{
  "model": "model that answers yes/no questions on an image's attributes",
  "train_examples": 195000,
  "encoder_moe": "expert_choice",
  "encoder_conv_stem": true,
  "fusion_encoder_norm_position": "pre",
  "fusion_encoder_qk_norm": false,
  "fusion_encoder_slots_per_expert": 1,
  "residual_init": "zero_last",
  "momentum": 0.98,
  "nesterov": false,
  "steps": 8600
}
Rows from expert 11 of block 2 of the fusion encoder, named by matrix and row number. Rows with one number belong to one neuron. Each number is 128 + 24 x the weight over its row's rms, rounded and kept within 0 to 255. All counts start at 0. After the name is the row's rms in percent of the matrix's.
# gate: expert gate (fusion_encoder.blocks.2.mlp.gate, 16x256x128), inputs 64-127
# up: expert up (fusion_encoder.blocks.2.mlp.up, 16x256x128), inputs 64-127
# down: expert down (fusion_encoder.blocks.2.mlp.down, 16x128x256, transposed), outputs 64-127
gate.177 075 [118 109 119 150 126 145 134 118 137 164 127 113 112 105 132 161 169 112 121 149 126 150 114  86 124  90  96 153 118 118  86 148 112 153 164 137 139 133  99 122 119 100 151 104 123 111 127 110 126 124 152  76 120 108 151 101 179 108 145 146 158 163  92  83]
up.177 072 [118 132 131 162 127 120 117 156 120 165 164 121 148 131 165 147 155 117 110 129 156 115 130 109 133 143 142 111 116  83 106 148 158 143 125 110 105 116 165 142 137  99  84 114 123  83 133 167 130 112 130 136 113 129 136  71 141  96 131 153 110 130 150 124]
down.177 085 [ 97 114 122 125 176  98 138 126 113 142 184 109  83 123 140 157 132 143 141 126 109 122 145 164 121 138  79 169 140 135 106 116  99  97 116 121 151 122 169 102 125 134 181 139 144 166 100  92 124 104 117 111 130 141 156 176 145 123 118 121 182 121 156 124]
gate.178 130 [153 143 152 135  50 145 102  94 137 119 175 108 108 149 132  97 149 113 135 128  94 111 122 133 126 114 120 136 146 138 165 132 140 110 109 121 150 123 116 108 157 119 134 175 160 144 176 160 155 124 130 115 145  95  95 116 155 122 115 131 121 106 165 123]
up.178 138 [117 107  86 115 161 135 121 178 187 148  63 147 131  66 131 126 130 138 130 140 147 121 107 150 136 105 146 121 133 126 114 124  91 135  70 110 127 185  88 124  94 138 126 125 130 168 121 116 117 102 175 134 127 150 164 127 135 133 115 125 129 128  99 122]
down.178 135 [136 113 124 132 126 107 148 105 169 183 175 108 136 171 146 174 114 104  97 126 132 113 129 139 114  98 125 119 151 115 125 128 141 161 111 150 143 110 116 123 147 171 122 190 147  93 126 143  91 168 114 112 111 153 158 146 142  94 102  88 116  99 167  98]
gate.179 174 [102 137 107 151 152 144 142  81 124 153 112 104 176  82 139 137 106 108 107 112 133 118 177 109 139 124 136 117 108 115 111 131 141 126 155  84 124 101 189 126 126 136 162 104 132 108 120  96  91  81 144 132 132 135 144 138 145  85  77 118 147 121  84 114]
up.179 187 [171 165 121 141 112 107 124 122 124 101 107 165 151 161 139 132 127 132 140 112 118 150  93 100 112 140 120 116 161 145 156 114 100 106 112 141 129 157 128  92 165 155 113 178 138 111 120 169 120 106  95 146 120 100 124 108 125 116 146 121 104 138 161 137]
down.179 199 [140 130 137 109 165 187 133 111 139 119  81 112 135 129  98 101 121 132 135 104 126 102 104 115 130 125 107 126  67 110 123 133 151 135 144 130 110 128 106 150 139 102 112 140  94 131 133 109 107 150 129 129 137 102 167 166 151  98 180  87 111 158 123 127]
gate.180 146 [182 105 129 155  92 134 117 111 139 127 108 111 118 190 137 150 133 123 160 137 142 145 151 105 118 147 142 119 138 108 193 119  98 125 141 140 146 129 152 144 148 136 108  82 134 132 118 160 159 184 113 109 111 185 132 164 145 136 136 112 127 139  75 120]
up.180 145 [174 116 109 102 100 135 182 111 116 106 102 156 140 173 138 149 127  90 121 179 116 128 203 142 105 122 127 137 100 140 156 133 101 142 113 198 128 113 141 112 147 105 141 108 169 160 130 110 142 175 136 128 119 148 160 153 172 130 120  94 161 142 104 144]
down.180 168 [166 127 132 126 128 177 139 114 160 162 118 116 123 183 132 100 122 129 118 138 127 102 156 181 122 119 124 129 131 145 143 127 113 171 118 105 114 127 136 121 172  98 122 108 103 170 127 189 124 100 142 109 144 114 184 124 132  82 115 109 161 103 144  99]
gate.181 051 [115 114 108 105 104 111 108 117 162 120 131 133 111 134  96  96  91 142 138  91 123 151  69 126 114 103 123  95 141 141 163 129 126 171 145 102 117 182  79 134 150 121 126 131 126  97 163 117 119 149 137 118 100 136 138 112 125  87 115 185 131 136 125 127]
up.181 044 [124 135 148 110  91 140 135 119 112 110 167 148 170 138 130 164 149 122 126 157 113  88 183 123 128 148 157 136 154 104  88 115 142  92 101 169 135  80 143 116  86 117 129 135 127 155 119 134 141 129 141 155 142 120 132 158 109 143 152  94 109 133 104 134]
down.181 049 [141 146  93 135 145 133 117 139 120 170 141 155 123 166 102 158  96 137 113 145 139 154 153 159 151 105 119  96 160 125 131 111 114 112 165 149 131 136 115 143 151 109 134 165 163 147 117 144 141 102 119 133 116 111 156 124 105 124 135  98 164  87  61 149]
gate.182 024 [111 153 120 123 114 105 103  95 150 120 104 132 108 122 110 129 104 135 118 124 111 138 124 132  93  92 150 132 124 120 119 120  74 130 118 171 112 143 109 132 109 122 115 157 137 118 157 116 121  67 119 135 175 216 121 151 139 118 170 151 117 118 118 132]
up.182 022 [152 160 186 130 131  93 145 129 156 136 123 146 117 108 116 103 163 103 111 116 154  85 135 150 123 157 111 146 106 130 158 148 167 124 131 123 154 100 130 122 121 148 138 185 111 112 109 133 164 155  93 101 144  89 134 174 138 123 130 163 147 161 124 153]
down.182 022 [131 136 145 141 142 108  88 114 130 162 170 123 125 114 160  94 155 152 184  72 161 168 106 162 115  99 134 133 127 133 106 122 121 112 128 139 136 175 143 124 102 116 122 130 165 136 112 146 149 118 150 152 144 120 155 143 137  64 134 113 141 144 145 107]
gate.183 066 [162 133 151 102 144 149 115 119 114 114 119 154 169 129 117 108 154 138 112 147 159  79 108 112 162 148 118 151 106 145 112 148 107 117 109 131 135 110 151 154 129 122 128 117 133 141 119 110 150 156 145 133 135 198  85 130 144 114 120 159 117 122 180 124]
up.183 070 [121 131 141 128 143 119 122 159 131 104 111 151 132  96 101 146 140 169 112 128  76 131 104 142 165 113 165 108 151  81  63 135 102 136  80 133 143 117 111 101 153 205 122 114 105 139 107 144 132 142 149 148 132 162 107 126 127 135 127 129 135 119 146 146]
down.183 067 [122 179 172 134 159 122 146 124 155 114 125  93 122 178  80  98 104 127  97 119 137 159 129 180 120 151 121  85 116 118 141 126  58 125 149 125 134 130  87  94 151 111 159 133  80 129 110 145 126 104 135 146 168  92 139 146 135 132 160 134  87 154 150 104]
gate.184 084 [155 100 156 133 130 148 125 122 140 132 106 125 117 172 139  98 104 157 137 111 140  98  98 184 126 137 156  96 119 117 149 119 167 123 117 106 131  86 130 151 142 135 135 120 123 130 140 134  97 159 111 122 135 147 131 127 101 120 147 155 102 150 167 126]
up.184 079 [126 114 163 136 134 131 115 146 142 123 104 112 115  96 143 123 110 177 129 169 163 120  46 125 127 133 123 108 116 114 168 121 175 114 106 124 180 113 107 125 137 102 121 105 126 113 159 189  91 144 113  93 159 116 133 127 119 119 139 162 114 158 172 123]
down.184 085 [140  97 145 120  86 126 129 101  96 124 137 142 156 127 169 116  99 111 144 122 127 155 143 144 137 123 125 138  68 127 109 123 161 123 155 146 113 166 133 124 109 155 124 107 151 133 146  79 118 127 115 128 138 156 105  95 147 113 142  78 110 141 136 131]
gate.185 060 [ 98 119 152 125 156 127  94 145 147 143 138 106 141 156 126 110 174  87 121 120 135  97 143 126  86 112  96 170 119 183 159 140 141 144 166  88 155 126 125 106 124 118 132 137  94  84 109 172 110 121 143  82 109 198 116 113 160 114 119 100 133 168 114 106]
up.185 056 [178 104 115 110 124 150 141  55 148 149 112 130 152 119 147 131 118 143 168 133  97 122 158 142 137 109 146 115 161  89 130 105 104 182 124 127 107 124 210 136 111  99 115 131 117 102 142 163 137 149 122 123 155 108 124  91 108 176  89 138 120 108 154 143]
down.185 059 [136 150 127 138 117 117 139 157 138 139 123 122 118 145 143  81 110 145 156 116 111 158 125 138 109 130 122 107 141 117 164 107 137 105 159 102 141 131 149 117 107  67 110 172  96  91 137 127  68 115 124 124 129  80 116 115 147 118 138 116 178 152 133 138]
gate.186 025 [131 122 107 124 122 124 133 119 123 123  80 156 121 118 107 152  95 118 177 128 137 121 148 148 112 132 109 124 164 153 148 123 153  97  96 135 138 125 139 109 109 112 120 148 152 144 126 120  99 144 112 173 141 139 106 123 113 130 120 119 132 134 143  90]
up.186 027 [133 160 162 125 138 140 147 119 154 145 110 128 117 100 164 116 131 185 140 129 161 144 133 127 119  96 106 120 136  79 136 174 152 195  85  87 129 135 139 174 139 125  99 135 117  99 156 131 130 114 127 100 104  98  68 125 141 147 134 104 109 124  98 123]
down.186 028 [120 124 130 141 139  98 118 158 127 152 142  72 121 134 188  92 119 113 166 111 157 120 134  61 123 134 112 115 115 113 169 110 148 159 101 124 143 143 169 124 104 183  98 127 109  83 121 163 121 129 129 106 134  96 136 127 155 140 133  91 148 105  79 138]
gate.187 038 [149 116 132  64 124 134 157 136 123 118 118 128 148 175 123 131 166 197 102 130 116 117 106 157 143 125 121 107 119 105 140 124  99 158 160 146 106 106 139 160 154 121  65 131 111  72 137 146  95  74 118 137 166 100  98 137 158 118 113 155  94  92 110 131]
up.187 041 [ 96 161 100 139 133 134 121 104 151 127 151 132 137 125 106 103 111 131 112 137 152  88 106  87 131 121 148 108 105 132 155 134 122 127  99 107 135  92 132 168 127 145 172 163 148 179 153 130 114 170 169 107 125 125 134  99  96 121 104 133 158 143 138 159]
down.187 032 [144 110 144 127 165 141 122 141 127 146  68 119 126 110 131 126 135 130 153 119 127  86 132 111  86 167 167 112  94 168 143 145 122  97  82 172 100 134  72 130 105 138 146 130 115 148 110 114 155 115  73 122 141 133 123 145 109 127 152  99 136 146 134 143]
gate.188 200 [ 98 140  98 117 162 144 126 105 152  97  61 120 103 128 121 112 133 126 119 123 136 161 102 159 107  71 150 142 133 137 125 117  94 123 129 133 127 110 158  98 146 124 148 121 151 113 101 128 187 107 118 112 128 104 145 174 107  96  87  97 131 104 183 106]
up.188 180 [147 119 148 131  77 115 132 162 113 142 192 119 136 141 122 161 123 109 136 142 132 107 139  85 147 201 111 130 124 130 129 129 152 125 109 111 133 142 102 147 131 129 101 136 124 131 146 115  63 150 143 146 119 140  99  89 158 140 185 139 125 133  51 155]
down.188 178 [116 119 130 131 105 158 137 176 100 200 135 140 136 147 122 124 124 139 138 118 127 145 133  74 129 137 138  88 105 134 121 134  61 100 123 160 130 110 126 116 108 109 124 103 165  24 136  82 115 115 105 127 127 139 124 143 149 123  89 118 142 189 140  53]
gate.189 039 [152 153 119  61  97 170 152 108 146 160 110 139 156 145 145 129 134 138 121  90 144 104 178 130 102 107 103 180 128 133 121 130 143 117 133 176  82 125 150 119 139 149 151 124 158 101 122  98  87 132 159 164 116 123 136 167 135 170 133 126 114 111 126 100]
up.189 039 [108 140 112 166 161 130 120 127  94 143 142 171 108 123 178 118 123 145 136 102  93 139  96 105 119 137 171  97 126 113 125 107 104  88 151  88 158 129 131 176 136 137 120 120  83 131 103 159 154  99 135 126 133 155 159 122 148 113 120 109 122 134 123 125]
down.189 044 [132 115 134 127 163 150 129 124 116 138 108 102 118 134 137 105 156 134 112 146 127 127 158 128 139 146 103 131 159 131 141 135 119 175 101 105 155 145 144 102 130 143 129 105 119  69 134 131 138 115 130 140 143 124 102 134 166 118 144 151 184 143 125 135]
gate.190 020 [123 108 114 149 136 129 117 125 151 136 140 148  87 122  67 143 167 127 122 118 139 144 108 109 113 157 119  90  98 124 154 127 172 159 113  92 147 134 111  94 128 115 150 144 131 113 116 114 136  71 172 136 132 129 130 173 154 123 158 137 124 116 106 109]
up.190 027 [122 123  80 164 114 115 143 151 144 184 132 187  85 182 138 172 135 110 108 121 114 167 174 124  96 114 107 124 135 121 149 145 129 180 114 103 168 115 146 159 134 142 132 178  53 128 127 125 127 147 122 110 145 122 129 152 106 150 153 120 100 135 102 100]
down.190 024 [135  82 104 137 107  84 155 115 121 134 121 164 127 145 128  94 127 107 148  95 151 125 136 120 103 129 125 106 174 119  63 155 144 151  89 114 136 149 105 167 129 170 129 136 101 133 153 127 139  95 163 130 125 105  98 144 126 155 127 177  92 117 126 146]
gate.191 178 [136 104 131 145 107 120 129 131 108  80 112 115 131 157 149 125 140  97 133 130 156 103  96  90 112 152 127 134 145 134 103  99 103 160 107 117 133  58 155 164 119 153 102 163 124 137 121 133 173 135 112 125 132 131 132 154 163 113 162  90 157 125 116 154]
up.191 185 [124 123 116 146  84 110  96 125 115 122 114 125 116 149 147 108 142 122 133 105 154 145 129 114 103 120 128 126 130 132 143 111  92 135 214 132 124  75 135 164 152 149 101 130 129  97 161 106 173 130 109  99 135  86 134 148 133 109 134 126 158 116 100 105]
down.191 173 [132 127 128 116 137  82 126 152 107 135 154 104 134 127 112 161 124 124 142 141 145 116 101 104 124 107  75 201 107 115 140 122 139 114 126 144 137 179 117 133 109 141 133 103 166 113 130 144 155 137 145 135 139 148 179 114 141 103  81 146  97  59  67 132]
gate.192 045 [147 130 107 147 117 170 150 103 154 116 107 123 130 104 119 171 146 146 149 163 153 119 117 101 174 118 130 138  85 159 128  95 141 158 136 150 106 117 148 125 170 166 107 119 145 109 164 126  95 128 163 139 108  87 123 140 102 135 146  89 136 105 137 116]
up.192 055 [140 109 110 146 152 126 136 131 151 170 107 118  85 156 128 156 152 133 171 137 134 149 117 143 155 131  99 136 159 141 122  84  97 162 144 162 149  83 123 126 142 150  94 124 177 127 158  99  95 145 126 120 120 121 134 157 112 156 121 131 135 138 128 132]
down.192 053 [106 151 130 104 173 169 104 144 137 124 153  98 124 122 136 140  98 138 121 119 121 119  97 134 132  88 113  94 151 149 103 152 101 153 139  88 122 140 147 123 124 152 153  87  99 159 134 110  98 117 178  99 114  85 102 139 158 125 119 156 108 145 156 157]